Rows from block 6 of the image encoder of a small model that answers yes/no questions on an image's attributes, named by matrix and row number. Rows with one number belong to one channel. Each number is 200 + 40 x the weight over its row's rms, rounded and kept within 0 to 999. All counts start at 0.
After each channel's rows are labels from the 100 images, of 14848, where the channel reaches its highest value: "responds to" is what is common among them. Only what is clearly more common there than usual is listed. The data: rosettes with rotational symmetry. In brackets: how many of the 100, against the usual share in percent.
# conv1: bottleneck pointwise conv (encoder.blocks.7.conv1.weight, 128x144x1x1), inputs 0-143
# conv2: growth 3x3 conv (encoder.blocks.7.conv2.weight, 32x128x3x3, transposed, each kernel summed), outputs 0-31

conv1.12,184,224,221,245,159,194,148,204,148,190,184,174,164,201,188,135,207,163,165,162,154,155,174,242,201,206,206,172,175,204,195,184,201,257,227,206,196,170,214,235,232,179,207,195,200,228,215,250,220,228,234,162,177,246,178,181,271,228,209,175,199,216,220,226,212,171,223,126,217,228,198,221,181,202,201,180,186,200,235,216,134,132,175,215,186,191,230,249,166,215,233,276,270,170,207,196,277,251,160,281,180,157,141,178,132,248,165,137,145,235,120,154,122,189,238,319,164,219,188,126,114,178,207,159,236,215,146,171,206,165,240,339,141,139,207,191,279,214,121,220,194,223,228,208
conv2.12,175,235,158,211,205,168,200,170,233,180,164,220,188,227,260,300,220,240,251,230,216,106,163,251,161,184,192,234,162,263,178,185
responds to: vivid (61 vs 14.7)

conv1.24,167,213,243,196,235,174,192,217,159,149,182,243,232,122,148,134,274,280,245,142,218,246,205,200,227,176,224,248,180,217,211,247,215,249,245,142,177,193,168,139,210,246,190,204,159,152,218,198,190,179,202,242,193,219,239,140,179,219,167,149,176,228,271,216,174,117,225,249,272,128,232,165,116,142,270,161,156,201,185,170,152,238,179,188,166,157,183,150,246,152,157,240,187,274,248,171,220,194,161,202,138,180,177,203,191,202,214,173,232,130,234,227,289,244,228,177,217,192,156,200,271,137,235,206,183,192,201,187,178,167,253,205,208,119,178,169,157,159,170,203,290,146,183,233
conv2.24,206,156,148,207,180,219,234,193,162,308,321,257,217,194,190,110,172,236,199,223,189,226,190,203,199,193,198,178,223,211,211,188
responds to: warm (46 vs 13.9); vivid (33 vs 14.7)

conv1.29,186,253,241,198,141,211,193,227,120,184,239,238,199,163,224,229,164,144,154,181,155,190,259,184,180,243,249,168,203,291,170,139,196,217,172,164,224,205,206,250,227,129,201,197,168,195,216,220,209,181,252,222,228,178,172,189,154,186,209,146,219,193,196,192,199,186,187,194,228,247,242,196,230,251,129,208,203,234,137,217,263,142,246,242,170,192,164,233,153,203,154,140,251,148,92,195,167,127,178,160,190,216,204,218,273,134,172,267,221,143,191,177,193,228,159,151,246,129,200,149,131,186,258,217,231,148,234,176,138,227,121,144,191,175,187,199,144,280,127,167,182,153,229,252
conv2.29,261,216,174,219,199,162,162,211,192,159,65,178,193,198,213,202,241,228,243,210,212,185,187,251,208,188,191,208,215,276,106,197
responds to: warm (59 vs 13.9)

conv1.74,145,158,273,177,184,188,262,184,159,234,211,219,195,172,99,232,220,137,214,128,204,186,137,181,181,177,192,209,147,201,205,162,104,126,167,155,221,253,155,206,169,192,116,150,152,182,271,216,152,192,237,165,149,221,217,185,175,273,298,182,141,196,234,227,235,201,226,162,136,183,198,226,231,164,245,173,209,166,224,186,226,207,226,136,191,219,214,205,99,232,240,162,182,194,144,182,144,239,209,259,239,211,207,167,130,207,183,240,189,198,205,153,169,139,185,249,160,219,168,249,208,173,97,248,200,142,228,176,191,142,201,128,212,210,194,199,221,169,159,156,211,142,179,217
conv2.74,181,195,187,200,138,283,157,237,308,162,139,154,193,191,207,253,157,147,198,233,196,201,204,189,187,206,240,198,253,171,166,155
responds to: pinwheel (82 vs 49.8); vivid (64 vs 14.7)

conv1.75,235,192,228,169,123,221,215,189,230,196,201,196,258,194,205,284,217,158,177,160,156,216,198,200,198,252,172,174,178,217,204,178,214,198,228,156,227,197,164,235,231,179,225,176,184,216,187,248,202,247,208,218,226,191,142,262,216,165,214,158,227,229,179,188,134,192,165,178,225,230,171,182,228,235,192,189,181,225,167,209,141,213,209,239,205,171,263,192,234,207,151,245,286,224,229,173,118,184,172,270,195,162,108,253,175,220,165,228,214,216,169,164,124,200,255,301,144,212,171,204,298,148,195,221,191,170,151,249,279,176,183,291,245,105,89,157,241,251,167,178,188,124,254,147
conv2.75,192,191,225,150,146,166,112,192,169,202,207,228,252,206,191,305,212,241,198,182,159,217,178,208,114,212,224,238,196,198,233,129
responds to: warm (35 vs 13.9)

conv1.6,206,186,189,262,199,222,265,204,188,202,201,227,179,217,224,184,169,182,167,210,210,179,214,207,196,232,202,173,202,184,209,196,207,211,210,210,252,181,164,262,189,225,173,231,183,196,220,145,227,277,210,169,213,240,203,213,177,200,225,195,155,198,184,237,214,182,205,214,160,227,221,227,235,234,147,202,163,178,216,208,140,238,162,168,259,184,192,228,321,179,175,254,209,115,285,165,215,311,174,175,222,193,221,124,233,184,205,218,243,215,250,224,239,169,236,233,122,190,294,260,171,163,333,188,179,173,181,236,164,267,249,174,142,161,212,167,27,209,237,172,199,184,155,254
conv2.6,204,213,137,204,173,227,263,239,200,226,204,215,185,200,213,227,130,130,156,201,202,241,237,273,90,219,220,162,206,213,236,155
responds to: pinwheel (82 vs 49.8); vivid (58 vs 14.7)

conv1.102,146,165,164,177,173,184,203,249,135,190,197,214,134,183,212,189,184,135,157,203,165,189,290,188,173,189,224,177,148,265,224,209,195,223,167,237,210,218,149,189,200,218,176,224,130,169,148,148,235,140,176,216,200,176,177,172,142,216,161,153,193,187,203,134,191,195,242,165,174,209,153,171,199,164,175,114,169,177,134,219,178,139,149,152,193,135,135,111,194,211,145,169,205,134,193,195,130,218,210,194,182,190,211,158,196,189,183,203,211,153,200,188,170,274,205,189,215,93,223,168,77,223,189,121,197,196,211,247,153,187,119,186,139,209,234,95,121,201,178,227,207,160,177,164
conv2.102,238,238,134,195,142,193,120,206,142,188,238,201,172,191,158,186,286,208,223,162,185,159,184,237,264,213,146,203,219,228,164,260
responds to: three-fold (35 vs 12.1)

conv1.71,191,224,217,202,269,188,201,208,195,175,184,184,174,156,175,127,222,173,231,161,233,201,158,171,240,220,194,206,172,179,169,161,174,170,240,183,157,186,226,236,190,246,196,247,140,222,220,245,204,240,175,191,196,198,206,198,239,239,196,177,141,192,303,251,184,245,255,105,160,143,184,244,145,136,200,229,134,179,191,170,199,210,225,193,183,150,199,171,265,193,259,204,177,210,257,140,274,225,222,166,236,227,243,166,181,145,148,218,155,123,216,214,259,163,307,176,213,216,209,244,204,130,214,201,167,144,207,231,249,231,314,114,179,164,142,139,97,206,192,179,215,230,168,255
conv2.71,183,195,196,148,201,292,227,218,263,269,232,201,206,150,233,186,146,182,179,201,170,239,198,188,110,218,203,110,191,202,158,176
responds to: pinwheel (91 vs 49.8); warm (37 vs 13.9)

conv1.44,188,223,162,154,168,213,190,210,196,217,194,182,220,147,170,199,182,211,155,253,142,208,212,210,165,177,187,283,266,173,267,198,213,226,139,204,193,139,172,227,214,268,214,256,182,185,173,276,211,199,173,253,199,154,191,166,247,150,190,226,233,251,225,219,216,213,223,193,266,186,191,206,163,226,137,197,217,214,178,182,111,263,180,242,220,220,244,226,224,199,217,290,287,242,320,166,227,259,225,188,159,217,207,210,193,191,200,221,190,268,226,299,225,160,253,233,167,219,210,187,242,193,245,261,152,188,260,222,226,294,185,278,207,100,172,140,176,236,253,207,237,147,238,224
conv2.44,224,209,209,150,180,159,253,236,168,271,231,224,245,221,186,204,172,243,194,157,166,235,198,191,87,243,194,217,123,224,209,144
responds to: cool (44 vs 14.5)

conv1.60,248,163,181,219,194,101,149,148,202,227,228,214,189,236,189,148,257,230,258,156,139,179,253,218,171,171,194,166,131,201,204,208,134,244,170,147,267,217,235,239,153,229,205,270,208,185,209,205,235,229,212,230,230,208,249,204,201,236,194,223,158,165,254,174,201,242,214,193,218,220,253,208,139,148,213,202,236,206,176,232,137,241,178,203,197,114,173,204,234,235,206,209,206,174,248,196,247,231,249,176,164,197,184,199,215,119,238,200,180,223,240,225,195,191,298,79,278,268,221,165,203,224,226,131,103,177,201,199,247,290,241,168,152,142,209,225,140,209,228,143,132,220,173,215
conv2.60,220,228,160,141,218,230,247,231,245,241,192,210,222,156,208,158,127,145,172,179,175,251,187,240,106,216,211,143,188,233,265,189
responds to: warm (47 vs 13.9); vivid (47 vs 14.7)

conv1.52,175,161,191,182,244,147,185,207,214,141,234,177,197,110,161,184,166,202,189,200,192,221,204,212,208,175,240,211,128,241,171,243,185,205,261,160,212,219,239,169,174,201,171,193,146,205,231,268,197,213,155,146,186,228,223,205,185,198,229,175,181,259,209,221,256,167,233,164,155,116,149,182,271,225,240,179,263,134,229,177,231,196,230,176,230,164,187,199,205,261,240,184,188,221,192,195,259,195,258,216,158,179,175,214,246,227,231,116,239,284,251,199,175,121,175,180,164,263,88,121,254,211,178,164,165,92,237,152,280,132,190,225,176,179,259,216,221,147,269,200,140,202,241,206
conv2.52,224,239,209,201,183,215,258,220,213,229,272,179,175,282,201,147,132,220,207,264,171,205,139,230,141,214,158,238,138,199,211,249
responds to: pastel (35 vs 14.2)

conv1.66,191,177,179,148,203,156,252,197,197,192,150,229,197,246,141,224,152,153,242,213,182,182,181,248,222,228,230,213,194,235,180,222,231,163,267,153,149,203,159,238,221,188,160,184,219,140,156,220,254,270,195,168,185,259,150,210,169,224,137,129,233,181,182,205,163,221,217,237,225,152,213,152,135,219,196,202,208,182,135,197,212,223,139,217,212,205,180,219,165,223,173,154,226,168,184,255,204,190,134,202,155,206,225,154,170,188,127,252,139,219,219,121,147,235,189,205,165,284,236,184,192,190,292,126,128,233,156,231,280,226,204,233,253,165,152,223,197,209,233,125,120,175,309,117
conv2.66,249,227,239,184,200,210,223,178,204,249,184,198,220,153,269,128,152,198,229,184,167,189,244,295,221,186,211,253,241,178,293,213
responds to: pastel (33 vs 14.2)

conv1.50,177,201,173,140,212,202,234,203,234,231,180,217,180,209,119,165,170,151,155,129,176,173,216,167,172,195,155,181,107,166,153,158,226,145,177,212,183,182,143,259,168,143,173,151,196,199,255,181,167,271,224,155,129,255,135,209,172,175,169,207,185,143,159,210,211,158,163,281,138,179,193,181,211,167,157,216,212,154,177,134,223,224,203,180,146,123,199,130,238,146,138,193,198,187,221,213,207,222,148,232,190,200,205,223,200,204,136,236,161,102,159,192,163,159,209,234,152,208,195,205,181,122,146,154,143,191,118,247,204,223,221,230,152,151,133,191,185,117,185,122,200,198,147,237
conv2.50,190,190,256,204,190,238,156,184,216,128,210,157,195,245,246,249,206,155,165,201,203,205,202,220,140,212,175,259,266,94,234,157
responds to: pastel (48 vs 14.2)

conv1.33,242,208,118,151,173,224,255,183,215,219,168,198,244,241,187,203,188,213,199,214,242,186,195,125,200,214,182,158,171,153,230,238,177,210,176,174,187,156,173,204,223,255,191,214,220,232,186,237,179,192,240,216,171,153,185,191,206,152,244,188,174,222,192,218,161,203,175,154,212,137,189,227,212,215,181,213,226,188,163,176,166,214,207,187,206,139,224,254,201,207,148,194,271,225,260,156,174,220,246,182,185,125,234,217,159,152,203,211,162,152,219,187,205,215,206,312,313,185,159,200,218,125,216,193,251,318,236,246,177,174,137,297,199,146,182,126,329,331,174,196,150,173,176,215
conv2.33,175,195,236,180,181,113,196,147,157,170,173,250,231,161,208,296,246,245,244,215,182,171,188,197,151,205,203,226,236,215,193,110
responds to: pinwheel (81 vs 49.8); vivid (33 vs 14.7)

conv1.17,169,214,180,239,224,215,239,229,183,189,242,194,199,204,215,170,214,161,163,162,213,199,218,172,202,223,213,167,145,246,189,195,230,175,250,145,291,239,206,210,228,182,202,197,155,196,177,198,237,226,201,210,180,210,238,205,205,215,185,190,229,204,209,185,233,175,229,199,255,238,198,232,139,227,280,168,163,228,187,278,238,149,297,146,219,204,246,163,196,196,173,223,188,225,263,204,178,244,224,162,121,282,174,198,136,156,201,223,214,137,190,231,163,229,170,158,215,147,74,208,245,174,196,281,157,112,267,240,263,202,185,182,257,278,178,320,124,193,131,189,235,193,174,281
conv2.17,203,188,184,249,113,200,193,218,184,246,164,152,190,266,150,136,211,256,192,222,196,262,169,152,200,181,193,285,228,200,141,223
responds to: warm (65 vs 13.9)

conv1.92,223,181,193,203,244,252,263,184,228,157,217,182,226,254,204,222,227,192,250,241,212,190,201,190,185,196,178,266,206,187,196,275,271,167,203,222,200,183,215,213,208,201,251,201,193,191,150,184,186,204,231,226,182,265,194,205,175,173,211,203,223,202,208,173,168,155,159,200,210,205,169,183,199,198,206,167,217,227,232,192,166,282,169,251,254,265,133,189,113,223,202,188,96,218,176,248,198,227,215,160,215,214,231,228,262,238,195,268,192,115,283,182,306,248,106,115,204,183,238,195,205,236,142,288,202,294,241,209,104,300,191,208,220,237,277,159,176,216,213,268,206,216,201,245
conv2.92,185,223,230,182,188,168,208,246,140,263,166,187,243,197,130,116,155,247,163,224,241,263,239,193,125,200,210,245,175,183,212,166
responds to: cool (46 vs 14.5)

conv1.79,200,155,253,188,208,200,217,189,174,180,201,171,137,220,185,153,231,178,211,190,190,206,227,172,172,142,196,155,249,193,256,215,185,243,190,218,200,160,259,177,185,202,208,279,140,191,286,137,217,264,160,240,191,198,263,233,158,245,169,223,199,166,227,238,215,192,236,177,270,239,179,136,184,173,200,168,165,223,266,181,215,135,215,220,205,239,203,123,183,201,165,240,148,159,225,222,175,127,145,136,156,224,169,179,220,175,199,254,213,201,166,259,176,210,151,196,143,109,241,20,232,225,242,212,224,185,198,280,180,200,155,166,132,203,152,209,161,218,162,248,171,212,182,134
conv2.79,195,169,194,160,217,236,182,188,135,243,284,193,162,201,114,181,209,142,155,167,137,219,162,237,170,212,113,165,208,218,203,198
responds to: warm (45 vs 13.9); vivid (40 vs 14.7)

conv1.87,151,219,236,141,179,152,179,258,232,111,131,219,192,204,193,195,144,147,201,128,177,222,235,164,199,190,148,178,185,217,166,180,219,194,194,163,205,180,215,245,152,166,205,160,173,203,225,187,108,245,146,181,138,255,186,235,212,180,252,247,189,136,188,262,202,166,144,270,165,188,184,145,193,204,201,194,243,215,190,231,162,223,173,246,215,131,130,226,199,246,175,126,160,178,165,228,261,137,232,177,174,218,198,158,205,176,149,193,159,75,130,144,200,121,156,222,144,173,208,160,150,122,248,168,205,175,170,125,203,213,292,202,210,196,150,228,164,201,189,226,188,195,158,222
conv2.87,225,231,234,166,276,189,247,167,225,154,158,179,228,196,257,188,166,178,175,178,253,223,211,188,180,220,234,241,195,130,220,83
responds to: warm (44 vs 13.9); pastel (42 vs 14.2)

conv1.10,197,162,264,254,261,152,193,214,156,252,247,207,183,202,180,199,287,185,206,173,206,230,249,213,224,187,196,272,202,151,224,194,112,172,198,112,159,185,207,121,154,195,203,129,252,172,240,194,134,131,118,246,176,153,280,180,189,254,197,231,148,155,260,199,169,188,201,174,243,228,200,220,203,121,268,237,209,238,238,194,200,264,226,240,217,186,191,200,183,209,193,140,159,247,199,184,132,209,222,216,179,188,228,212,184,193,170,224,188,192,175,176,90,136,219,218,259,254,167,206,191,237,185,162,138,186,230,237,253,145,272,211,156,202,179,149,184,199,262,134,181,167,269,202
conv2.10,146,204,206,147,171,267,195,244,297,257,225,158,223,135,198,226,166,181,154,209,153,167,186,187,203,164,256,153,165,209,193,248
responds to: pinwheel (82 vs 49.8); vivid (40 vs 14.7); warm (33 vs 13.9)

conv1.122,180,225,148,212,196,153,275,227,181,167,191,206,121,175,148,172,169,158,171,193,178,257,216,196,206,161,215,191,152,214,155,211,200,208,221,126,188,258,191,192,194,147,147,182,101,172,214,278,240,158,148,170,145,266,203,246,268,185,256,169,183,238,175,216,316,194,249,157,155,180,192,187,231,180,189,195,178,98,193,224,172,208,194,184,203,212,167,172,149,173,264,149,195,201,201,232,174,166,176,211,264,231,226,171,204,193,210,255,86,137,225,226,157,162,242,249,148,192,272,129,241,209,221,227,227,252,190,222,235,205,164,220,225,254,79,188,216,195,183,201,183,204,213,139
conv2.122,186,243,177,226,210,230,214,169,262,178,172,167,134,226,269,220,215,154,223,310,235,212,192,280,203,194,162,187,218,192,264,213
responds to: pinwheel (80 vs 49.8); vivid (72 vs 14.7)

conv1.113,221,189,183,211,169,175,227,200,163,138,203,175,162,244,151,241,180,194,195,212,117,189,228,250,130,156,189,242,188,258,217,266,206,192,143,236,257,218,236,164,208,200,180,251,156,186,205,186,215,250,257,189,216,221,221,264,185,212,261,179,202,193,158,259,246,219,215,166,215,172,186,134,205,258,188,206,224,121,212,207,214,177,147,167,188,276,162,286,265,204,196,177,268,130,284,261,155,211,180,198,215,192,226,170,284,217,186,197,217,237,134,216,202,153,233,213,176,224,353,219,287,252,150,224,228,232,186,201,187,231,190,180,130,212,255,169,202,143,258,212,156,248,189,184
conv2.113,169,223,194,198,184,158,216,251,138,213,223,178,153,228,139,195,166,142,160,184,225,273,187,189,100,223,194,164,142,207,256,246
responds to: pinwheel (75 vs 49.8); warm (72 vs 13.9)

conv1.80,184,163,173,222,244,183,193,138,239,235,244,121,180,238,198,189,247,143,206,236,150,195,170,202,231,204,177,233,214,148,211,165,155,123,217,262,187,250,190,165,201,220,187,252,253,180,195,170,219,206,255,185,283,198,190,247,195,237,184,181,172,136,203,180,215,253,212,170,127,237,205,199,163,120,201,228,209,190,224,175,189,170,187,208,166,182,153,172,210,174,186,145,125,140,199,219,124,157,196,131,250,269,243,243,203,216,169,161,252,196,144,162,103,293,209,233,189,134,201,145,113,203,164,180,223,220,224,248,112,92,136,182,210,243,177,129,205,209,165,219,232,217,217,194
conv2.80,236,203,126,197,210,245,140,194,147,149,220,173,177,163,224,183,286,152,211,237,125,195,214,222,278,202,171,201,230,206,189,262
responds to: vivid (86 vs 14.7)

conv1.65,252,222,135,196,131,200,167,213,226,175,195,180,235,231,245,273,161,207,227,236,185,199,215,167,193,185,189,199,286,163,239,210,224,262,126,175,177,123,194,235,216,209,202,195,229,262,223,212,142,197,168,273,226,136,164,220,189,145,208,218,229,209,182,185,153,193,165,136,231,177,126,193,173,233,190,246,185,233,180,212,218,155,226,217,205,158,183,150,239,190,214,198,153,136,270,187,141,226,133,188,212,201,189,158,164,144,187,179,134,180,161,260,206,199,210,188,272,208,83,248,213,254,151,144,104,117,152,300,222,150,179,207,236,229,174,182,217,156,127,180,192,189,179,136
conv2.65,178,206,250,171,137,167,130,244,118,213,228,230,196,201,190,210,194,158,200,133,170,279,134,141,184,192,188,176,158,166,228,227
responds to: cool (36 vs 14.5)

conv1.95,239,211,190,206,259,104,136,142,245,176,178,209,171,176,151,204,197,215,191,144,182,185,266,224,200,176,246,194,164,230,166,165,173,94,173,163,205,205,221,183,199,214,204,269,226,176,174,134,287,166,206,125,197,191,218,187,204,214,193,172,213,214,217,178,190,249,293,188,177,190,186,166,113,164,207,169,216,190,172,172,152,214,222,175,223,124,138,127,232,237,172,222,134,147,203,237,222,198,201,154,231,209,280,188,171,200,186,183,254,124,228,165,266,315,179,202,165,199,230,157,83,125,200,148,165,211,194,199,157,179,146,202,221,221,181,131,163,181,199,257,205,185,204,162
conv2.95,250,157,165,218,180,233,196,202,158,251,231,238,164,196,195,128,280,185,241,193,151,188,219,225,293,209,160,198,233,211,210,282
responds to: vivid (91 vs 14.7)

conv1.49,196,212,271,202,184,189,212,239,167,170,200,178,212,252,178,107,180,212,233,173,202,186,164,183,169,212,181,185,159,200,210,211,249,234,144,234,285,170,247,192,228,224,247,163,207,192,269,191,157,200,238,233,193,231,177,251,197,193,168,194,209,180,214,199,225,127,244,191,261,213,206,209,228,242,244,189,142,247,206,210,136,174,255,190,173,230,200,160,168,140,254,235,231,220,167,199,206,156,294,127,174,245,170,253,166,129,239,235,182,184,217,291,208,199,153,172,148,173,187,121,189,220,180,279,218,111,233,229,132,225,143,124,266,200,172,188,130,253,240,275,178,191,305,233
conv2.49,187,174,259,155,157,154,207,235,162,256,127,246,205,191,110,243,186,226,152,146,176,227,196,161,180,229,188,233,146,183,146,191
responds to: cool (46 vs 14.5); vivid (33 vs 14.7)

conv1.32,223,165,248,194,166,180,266,201,217,165,208,254,160,242,198,204,166,211,204,175,133,193,170,199,178,226,152,210,173,173,117,211,188,245,217,221,178,248,132,267,189,159,205,203,132,140,167,211,215,246,210,193,203,249,237,248,173,187,231,128,180,112,175,232,224,162,218,269,180,230,289,210,225,174,115,209,211,209,157,267,205,189,110,205,171,163,255,164,280,184,171,160,195,195,191,232,135,160,252,243,222,166,239,203,279,221,179,231,199,184,168,137,200,171,156,156,194,192,214,188,158,135,218,163,216,232,137,147,147,195,180,153,163,195,212,221,114,154,194,111,150,209,156,113
conv2.32,174,255,212,173,231,227,187,168,159,145,198,183,230,183,226,153,139,102,209,200,202,254,252,229,178,239,244,197,232,174,283,154
responds to: pinwheel (76 vs 49.8); vivid (72 vs 14.7)